Weights of a small image super-resolution model: 4.4M parameters, trained on rendered dice on a table.
Rows from block 7 of a small image super-resolution model, named by matrix and row number. Rows with one number belong to one channel. Each number is 200 + 30 x the weight over its row's rms, rounded and kept within 0 to 999. All counts start at 0. After the name is the row's rms in percent of the matrix's.
After each channel's rows are labels from the 100 images, of 14848, where the channel reaches its highest value: "top examples" is what is common among them. Only what is clearly more common there than usual is listed. The data: rendered dice on a table. In brackets: how many of the 100.
# convs0: first 3x3 conv (model.mid.1.convs.0.weight, 128x128x3x3, each kernel summed), inputs 0-63
# convs1: second 3x3 conv (model.mid.1.convs.1.weight, 128x128x3x3, transposed, each kernel summed), outputs 0-63

convs0.54,119,203,222,203,201,133,226,174,181,206,225,172,188,211,230,151,235,215,227,173,171,212,204,206,183,198,184,255,200,189,183,225,217,199,151,182,167,178,228,200,226,183,235,197,182,234,162,185,206,177,197,225,201,206,193,205,208,173,201,213,178,238,211,230,243
convs1.54,113,238,209,217,249,217,245,200,245,239,199,178,205,235,203,201,235,184,194,235,168,238,200,179,184,189,234,171,213,224,221,213,215,215,205,259,196,183,228,153,222,170,208,249,229,215,256,175,233,162,229,231,223,219,249,234,219,227,166,218,172,189,223,243,165
top examples: dice: three (62)

convs0.25,112,193,139,161,249,199,201,165,226,166,162,208,149,183,196,201,226,204,240,235,194,182,202,195,228,168,212,196,232,214,158,213,187,198,238,187,115,164,206,166,235,149,239,177,237,245,199,160,177,217,204,149,178,134,207,170,221,196,166,212,150,215,186,185,181
convs1.25,104,232,235,222,197,216,208,249,214,224,218,195,244,243,148,203,237,272,189,169,205,233,194,192,172,204,226,204,167,208,213,239,176,180,241,230,213,275,204,209,155,181,179,238,151,170,226,217,187,180,157,239,173,201,189,216,172,211,183,217,262,167,251,214,191
top examples: dice: three (65)

convs0.28,087,197,182,206,128,205,202,176,235,209,224,217,222,202,217,198,177,241,203,144,161,195,188,202,155,202,113,257,179,219,190,190,151,177,186,236,214,215,192,196,187,197,162,192,217,117,177,196,207,203,161,233,213,230,196,229,195,277,227,206,207,131,184,179,207
convs1.28,098,203,209,196,218,181,218,180,196,190,155,185,152,205,186,164,168,168,178,239,218,151,214,172,247,225,235,201,181,222,235,193,201,218,195,160,195,155,216,222,211,160,166,171,280,212,217,192,252,175,218,185,190,142,225,196,217,119,159,203,173,211,171,215,238
top examples: dice: three (67)

convs0.106,124,190,168,203,269,198,242,192,145,229,148,165,165,175,219,177,169,214,201,229,236,156,209,231,218,222,239,172,205,229,189,170,190,231,186,209,179,247,239,226,163,204,200,194,202,197,254,189,220,237,175,172,195,202,237,231,203,151,163,190,146,231,201,141,226
convs1.106,124,204,189,197,140,244,167,224,214,241,219,201,240,184,221,229,189,189,192,191,133,239,232,220,163,231,196,206,249,217,201,157,215,233,216,266,156,224,173,197,221,229,272,205,166,235,201,239,172,236,210,217,233,226,206,181,213,240,269,205,188,211,215,242,202
top examples: dice: three (93)

convs0.67,094,160,166,217,243,221,184,225,215,237,188,209,196,120,282,197,236,242,225,197,216,210,219,247,205,232,188,228,216,234,242,152,208,195,156,198,201,207,258,237,212,229,229,268,178,241,223,233,221,225,206,185,237,218,213,151,251,210,236,200,234,232,145,194,217
convs1.67,089,222,248,199,150,197,175,256,215,200,219,236,195,211,131,195,180,219,193,192,197,205,182,169,181,200,238,212,144,167,195,199,150,184,235,196,186,241,158,194,161,192,178,192,173,190,221,182,207,194,183,212,124,173,198,183,160,221,196,212,226,156,185,226,185
top examples: dice: three (68)

convs0.14,085,225,128,182,171,186,245,219,198,196,195,159,123,209,135,138,148,167,210,213,143,178,227,156,187,204,170,153,182,168,181,203,198,174,200,173,176,205,135,148,198,201,201,172,239,170,164,108,193,160,213,162,185,133,174,170,203,213,173,165,213,173,208,207,191
convs1.14,120,225,266,249,209,230,266,197,191,226,231,170,227,205,209,216,218,209,226,216,226,172,201,223,223,186,251,244,216,263,259,225,206,198,208,167,269,224,211,204,188,206,167,222,251,171,234,204,193,194,159,242,215,224,148,256,198,136,183,232,208,161,236,216,254
top examples: white die (38)

convs0.21,089,204,193,196,222,134,189,182,198,200,184,185,191,234,216,148,198,217,208,204,203,224,226,219,169,213,197,227,239,198,177,220,200,175,168,171,204,214,198,198,255,192,210,187,163,221,171,223,195,187,242,221,196,174,246,197,209,179,197,169,197,268,194,214,227
convs1.21,060,250,211,223,233,233,247,207,254,226,208,195,228,232,204,227,235,199,245,228,208,235,172,214,237,212,252,181,206,236,204,249,205,223,185,229,187,203,215,188,203,186,191,275,234,191,244,188,225,201,185,229,219,202,210,284,208,248,168,239,186,167,244,232,170
top examples: dice: three (71)

convs0.112,095,189,195,205,284,213,197,199,153,194,187,142,174,161,214,167,194,236,206,211,249,220,243,252,197,247,210,194,194,217,246,171,189,204,159,235,217,235,246,233,180,237,171,164,217,220,210,256,201,212,265,205,217,244,225,213,221,222,197,214,184,285,172,182,222
convs1.112,119,222,218,243,127,241,174,250,205,234,240,237,211,179,179,227,202,192,185,176,168,221,216,168,187,202,245,186,198,193,210,152,183,195,235,215,185,222,151,187,204,196,222,226,194,208,235,186,180,194,174,208,167,177,210,188,178,235,211,229,206,167,172,265,192
top examples: dice: three (96)

convs0.66,119,211,167,199,214,211,263,210,177,207,189,189,177,203,168,172,212,186,187,188,183,149,222,210,167,180,230,237,221,197,163,188,141,189,229,169,168,228,212,119,209,204,249,206,214,230,167,163,174,186,215,168,209,144,229,169,219,180,171,152,149,254,212,219,241
convs1.66,124,225,231,243,214,254,225,200,196,253,214,149,258,224,190,210,236,241,197,211,160,235,204,229,163,237,248,236,229,248,239,239,202,222,220,237,202,247,219,198,192,195,223,228,212,206,258,238,209,188,193,249,241,259,187,244,213,165,198,216,193,194,251,231,223
top examples: dice: three (77)

convs0.113,100,221,221,176,247,182,216,185,180,217,201,161,156,182,202,194,255,210,194,198,198,220,245,206,202,210,168,189,225,242,187,191,191,158,204,224,150,135,214,226,227,194,173,231,197,226,186,193,171,153,208,208,204,203,200,194,215,232,174,187,219,153,233,171,126
convs1.113,106,189,191,238,168,211,168,237,216,207,204,228,170,181,151,178,194,203,153,171,214,204,219,158,200,203,254,172,162,162,207,186,175,175,236,177,180,217,164,201,186,157,183,212,207,175,255,191,217,174,209,157,141,134,217,183,181,174,174,212,197,176,158,227,201
top examples: dice: three (86)

convs0.92,100,229,215,210,155,224,206,186,207,215,201,244,192,193,152,200,182,209,131,175,173,187,254,185,194,163,191,195,171,191,225,160,214,183,232,181,211,249,151,204,157,199,173,223,163,165,205,150,221,178,153,176,201,246,156,175,191,232,189,216,232,107,205,222,226
convs1.92,095,201,224,222,196,173,255,213,198,194,181,158,197,209,218,173,176,172,246,201,243,205,205,228,210,271,239,238,222,224,182,221,210,262,149,191,194,200,222,199,209,219,207,175,221,178,178,228,194,232,243,226,200,219,205,238,198,137,213,188,163,250,204,187,224
top examples: dice: three (80)

convs0.111,086,202,212,188,214,165,167,193,220,213,185,209,198,195,217,180,213,221,174,222,177,187,241,207,133,219,151,203,245,209,209,202,207,152,209,218,152,180,225,196,226,222,193,178,191,217,185,212,190,187,253,207,173,167,227,178,227,182,226,154,254,268,188,213,197
convs1.111,077,228,229,235,200,226,230,219,221,216,220,216,220,219,186,224,201,186,246,205,237,209,160,206,268,213,282,196,184,231,206,235,193,223,173,170,208,211,187,186,196,226,157,245,250,179,227,182,211,219,165,255,203,201,181,261,199,205,172,242,195,152,187,231,209
top examples: dice: three (61)

convs0.13,126,180,156,184,239,207,229,176,179,279,185,148,184,145,271,221,189,212,191,213,225,168,243,246,214,226,203,193,224,211,237,122,194,183,129,197,205,183,232,219,210,244,187,205,213,237,212,221,213,197,163,197,250,239,170,268,208,208,209,193,200,251,200,176,202
convs1.13,163,219,190,193,180,217,177,216,189,207,190,194,197,198,183,185,156,175,174,220,139,226,218,176,150,254,239,197,221,193,188,162,194,238,217,231,142,204,164,169,223,198,249,172,229,233,211,212,235,189,261,187,225,215,254,181,231,220,244,179,137,229,174,251,214
top examples: dice: three (85)

convs0.55,117,191,182,207,246,203,226,212,160,166,174,195,218,199,202,151,179,203,230,214,231,185,171,197,220,227,231,199,178,211,170,232,207,238,215,173,163,218,212,221,157,187,204,173,230,174,251,219,204,229,181,193,176,201,205,219,169,170,153,219,161,190,216,194,235
convs1.55,101,215,197,184,188,223,192,198,207,233,229,200,216,227,229,247,236,204,197,185,170,248,214,220,157,185,158,202,234,221,206,171,219,204,197,296,192,199,207,188,212,229,253,208,151,229,171,200,172,210,191,235,218,213,221,183,199,247,240,188,230,229,226,202,166
top examples: dice: three (62)

convs0.48,119,188,155,202,251,210,221,184,189,176,177,212,234,205,209,194,221,209,246,221,250,195,175,232,224,241,252,207,187,233,167,239,178,216,219,191,176,198,238,218,172,190,226,195,206,188,247,256,195,263,179,169,221,192,207,230,184,174,177,184,166,224,214,173,232
convs1.48,117,215,184,167,183,216,161,208,209,223,217,216,208,220,209,234,231,219,168,187,149,236,216,203,148,187,135,189,218,195,189,162,208,189,230,297,175,200,195,200,207,214,243,200,148,235,181,194,191,199,199,211,204,206,230,168,209,268,233,186,236,216,224,207,159
top examples: dice: three (63)

convs0.69,124,206,224,225,201,144,181,186,165,181,204,225,235,202,209,203,247,207,203,185,212,234,194,243,209,203,226,236,222,198,202,200,187,206,181,184,174,174,213,222,211,154,239,220,169,206,230,249,178,233,184,229,239,254,214,205,189,191,216,200,226,237,186,216,212
convs1.69,136,233,154,195,241,198,203,210,248,209,214,218,201,235,194,215,239,197,203,221,184,257,195,163,189,174,200,144,194,183,186,223,217,193,197,255,178,187,203,148,221,171,204,249,198,216,217,160,224,167,197,223,200,182,253,233,209,282,173,216,211,196,203,241,123
top examples: dice: three (63)

convs0.34,107,186,225,243,242,164,222,223,145,178,148,177,184,226,198,141,192,190,235,222,257,201,163,212,205,214,216,197,172,215,156,227,202,228,203,172,168,220,199,219,144,179,204,170,197,166,244,210,198,238,200,200,176,176,247,198,201,143,149,214,160,212,201,169,225
convs1.34,097,217,184,210,171,242,192,203,230,245,232,212,231,193,247,245,213,171,211,215,146,228,235,219,203,191,189,197,259,239,230,166,240,232,204,256,182,198,201,191,232,234,268,233,190,243,207,202,181,224,187,237,229,213,214,201,224,243,250,232,200,203,210,247,188
top examples: dice: three (69)

convs0.20,096,184,187,190,184,236,175,188,254,229,221,176,214,166,239,257,227,150,223,200,175,203,239,218,205,159,176,213,243,228,194,210,200,213,152,195,167,157,172,163,234,204,227,232,195,235,198,156,203,220,151,184,214,165,215,178,231,192,215,221,208,156,148,188,181
convs1.20,105,210,212,179,236,161,208,207,203,184,158,185,163,232,124,154,224,259,169,186,224,211,174,174,159,231,201,207,138,179,187,242,153,182,220,225,191,223,218,241,157,148,160,190,195,173,212,207,227,161,221,175,169,184,219,194,165,185,151,158,209,211,227,175,179
top examples: dice: one (69)

convs0.35,104,206,169,195,229,189,217,206,170,233,177,131,199,146,264,211,204,197,191,200,189,187,292,215,176,226,165,190,213,218,224,142,179,163,127,187,213,156,229,233,232,228,173,206,221,252,205,202,206,152,194,226,204,244,190,205,186,228,171,164,169,219,198,185,159
convs1.35,119,210,216,237,177,223,193,225,201,210,220,209,186,206,155,189,164,175,185,203,178,231,200,150,184,222,291,192,184,190,207,193,176,219,206,182,172,213,150,160,208,172,204,197,233,199,241,194,222,171,221,196,160,168,229,202,204,183,192,213,159,188,148,257,210
top examples: dice: three (92)

convs0.26,101,210,185,190,272,187,179,211,187,170,154,200,235,196,219,170,223,258,206,221,279,217,175,226,234,247,228,231,185,234,210,220,136,229,225,185,203,214,253,267,218,216,223,187,192,178,232,247,209,245,211,174,203,228,218,201,193,189,193,192,191,224,205,177,229
convs1.26,087,212,174,188,164,200,167,231,200,213,224,259,179,222,191,225,224,195,163,174,176,226,213,175,181,187,161,154,199,173,182,152,208,180,232,268,163,196,169,201,208,211,227,210,143,213,187,176,172,190,182,201,171,152,252,174,213,281,209,193,242,199,200,212,148
top examples: dice: three (72)

convs0.46,098,150,188,181,161,163,177,234,187,145,124,216,155,215,140,147,152,152,207,234,201,233,163,164,217,208,155,189,143,172,165,181,175,172,179,156,166,164,170,197,168,165,174,181,188,172,156,122,183,171,180,175,163,167,213,167,216,204,150,186,210,163,178,154,193
convs1.46,114,200,262,239,197,242,251,165,206,228,261,153,215,184,244,236,187,164,232,195,227,175,193,236,251,174,233,231,235,261,254,209,220,208,188,157,276,210,213,192,220,218,164,190,243,200,219,217,189,211,172,233,206,211,161,258,202,140,186,247,186,167,212,215,244
top examples: dice: three (76)

convs0.104,092,199,163,209,260,196,214,201,140,205,138,188,193,190,198,174,204,222,190,178,246,211,223,224,208,233,192,193,173,197,171,180,148,219,179,165,220,217,232,250,163,231,198,161,188,181,222,211,183,215,195,182,204,226,206,229,184,178,164,176,151,227,225,145,238
convs1.104,092,209,181,195,144,245,189,209,200,238,246,224,208,185,210,239,167,158,190,216,144,219,216,177,198,210,225,180,236,219,212,122,212,237,219,227,173,203,164,171,231,226,243,202,208,242,205,204,176,210,188,223,194,184,224,200,214,240,237,228,188,202,172,261,193
top examples: dice: three (85)

convs0.52,108,223,221,201,228,191,191,226,161,212,203,162,185,160,217,231,267,220,202,221,174,246,264,206,201,179,199,199,233,240,229,203,222,147,215,208,171,142,200,207,243,184,170,246,195,249,230,163,205,180,188,222,201,196,196,187,224,168,205,189,222,169,237,201,158
convs1.52,102,178,195,229,147,191,181,262,219,189,185,223,173,174,136,165,179,223,160,176,220,200,220,167,173,237,239,186,155,163,186,174,151,185,241,197,178,242,160,215,148,168,196,206,172,152,230,217,195,193,209,154,146,160,217,170,185,197,192,186,204,179,166,194,209
top examples: dice: three (76); white die (37)

convs0.93,105,210,202,221,242,199,253,228,120,187,179,164,194,162,180,128,161,210,234,189,201,196,182,186,196,230,247,189,193,224,189,203,233,257,200,168,159,249,204,201,146,188,203,180,206,172,213,186,211,201,151,209,181,162,208,185,198,161,157,208,139,191,205,164,214
convs1.93,099,186,226,221,184,251,188,199,237,241,235,190,249,170,263,256,232,210,229,183,205,208,197,255,200,189,173,230,262,239,214,198,248,222,195,240,216,229,215,206,234,233,222,228,165,204,186,238,153,257,173,230,216,230,182,221,206,214,256,240,199,197,236,220,191
top examples: dice: three (62)

convs0.17,116,210,202,204,208,138,255,189,172,221,196,160,148,195,237,129,220,208,220,188,169,182,206,210,187,174,181,236,191,195,201,182,200,185,180,193,159,212,209,199,193,154,252,199,196,227,185,167,209,166,202,213,192,176,206,219,211,161,164,203,142,214,211,221,246
convs1.17,105,245,233,228,238,239,234,202,217,249,219,159,246,240,226,224,221,193,213,230,153,244,207,205,175,205,247,206,249,250,238,212,232,239,196,246,200,203,236,151,224,202,240,240,228,231,240,200,221,185,220,259,237,248,223,233,218,204,207,228,178,212,232,258,193
top examples: dice: three (63)

convs0.91,084,210,174,183,207,194,277,223,195,179,261,223,211,208,189,193,213,242,225,146,246,212,137,184,208,230,215,203,148,172,195,213,192,187,191,181,214,219,238,219,226,232,191,238,185,167,199,245,165,217,214,209,265,238,180,248,150,227,216,142,176,240,239,203,221
convs1.91,072,226,216,224,249,233,155,165,205,238,191,222,196,232,204,216,280,228,159,189,184,218,177,209,147,202,231,224,224,196,213,198,227,184,227,267,145,189,250,177,217,151,222,244,206,178,259,181,258,171,242,189,198,225,268,213,234,216,211,200,185,225,218,221,155
top examples: dice: three (85)

convs0.10,088,179,188,213,224,193,216,191,151,171,140,222,168,186,150,150,171,185,179,187,232,210,172,151,248,192,222,176,129,192,187,168,215,177,190,136,189,212,198,193,177,175,162,228,209,153,218,148,178,121,193,211,205,235,196,212,186,205,144,210,178,160,180,226,212
convs1.10,061,177,218,212,166,213,221,184,215,215,228,200,198,191,250,220,192,120,236,236,215,165,169,228,219,149,205,244,235,243,216,174,226,236,162,142,238,181,226,168,204,232,227,202,248,189,214,190,183,240,172,239,196,197,147,214,233,172,238,233,186,194,174,211,207
top examples: dice: three (78); black die (52)

convs0.12,106,218,189,183,173,222,176,196,181,171,150,253,248,197,113,178,163,233,147,186,182,242,227,188,213,216,216,216,154,188,214,173,170,227,199,228,226,225,179,236,168,178,185,218,191,181,224,218,233,188,166,164,218,261,151,201,184,251,192,155,214,121,197,170,194
convs1.12,115,200,203,196,231,165,254,179,214,164,223,183,183,207,260,220,201,139,254,215,252,189,179,233,244,184,177,198,229,203,181,208,245,225,152,166,225,160,218,185,255,221,194,174,212,195,155,195,177,218,204,221,217,172,214,247,220,189,196,216,181,223,205,193,194
top examples: dice: three (71); black die (52)

convs0.4,087,180,203,220,203,207,211,226,139,165,163,216,204,212,132,139,153,200,188,212,198,246,142,162,236,218,199,158,120,135,186,202,161,196,196,181,198,211,168,208,133,189,190,196,190,187,241,165,225,158,194,205,212,207,191,201,174,211,164,221,204,135,187,177,205
convs1.4,100,194,201,208,185,242,214,176,220,231,226,197,216,154,266,234,183,140,230,243,182,158,199,230,241,192,210,231,266,259,227,160,246,259,181,167,219,183,219,206,252,233,228,208,261,218,209,217,180,246,178,220,237,206,184,230,257,192,240,250,159,197,195,241,226
top examples: dice: three (66); black die (35)

convs0.15,100,193,171,155,193,200,227,218,240,159,237,233,215,213,251,144,202,223,223,168,204,199,146,166,177,219,135,256,174,161,154,250,196,217,185,140,160,250,233,191,218,251,217,239,194,174,152,211,179,209,225,206,194,199,193,205,205,228,226,227,151,217,219,243,238
convs1.15,076,218,279,252,238,225,234,184,174,232,206,192,177,258,163,193,247,196,168,195,216,215,158,218,198,189,277,211,186,233,261,208,199,182,215,210,199,179,236,181,190,167,195,230,231,190,276,153,247,138,217,229,171,178,233,208,207,111,146,202,210,199,207,209,176
top examples: dice: three (77); blue die (35)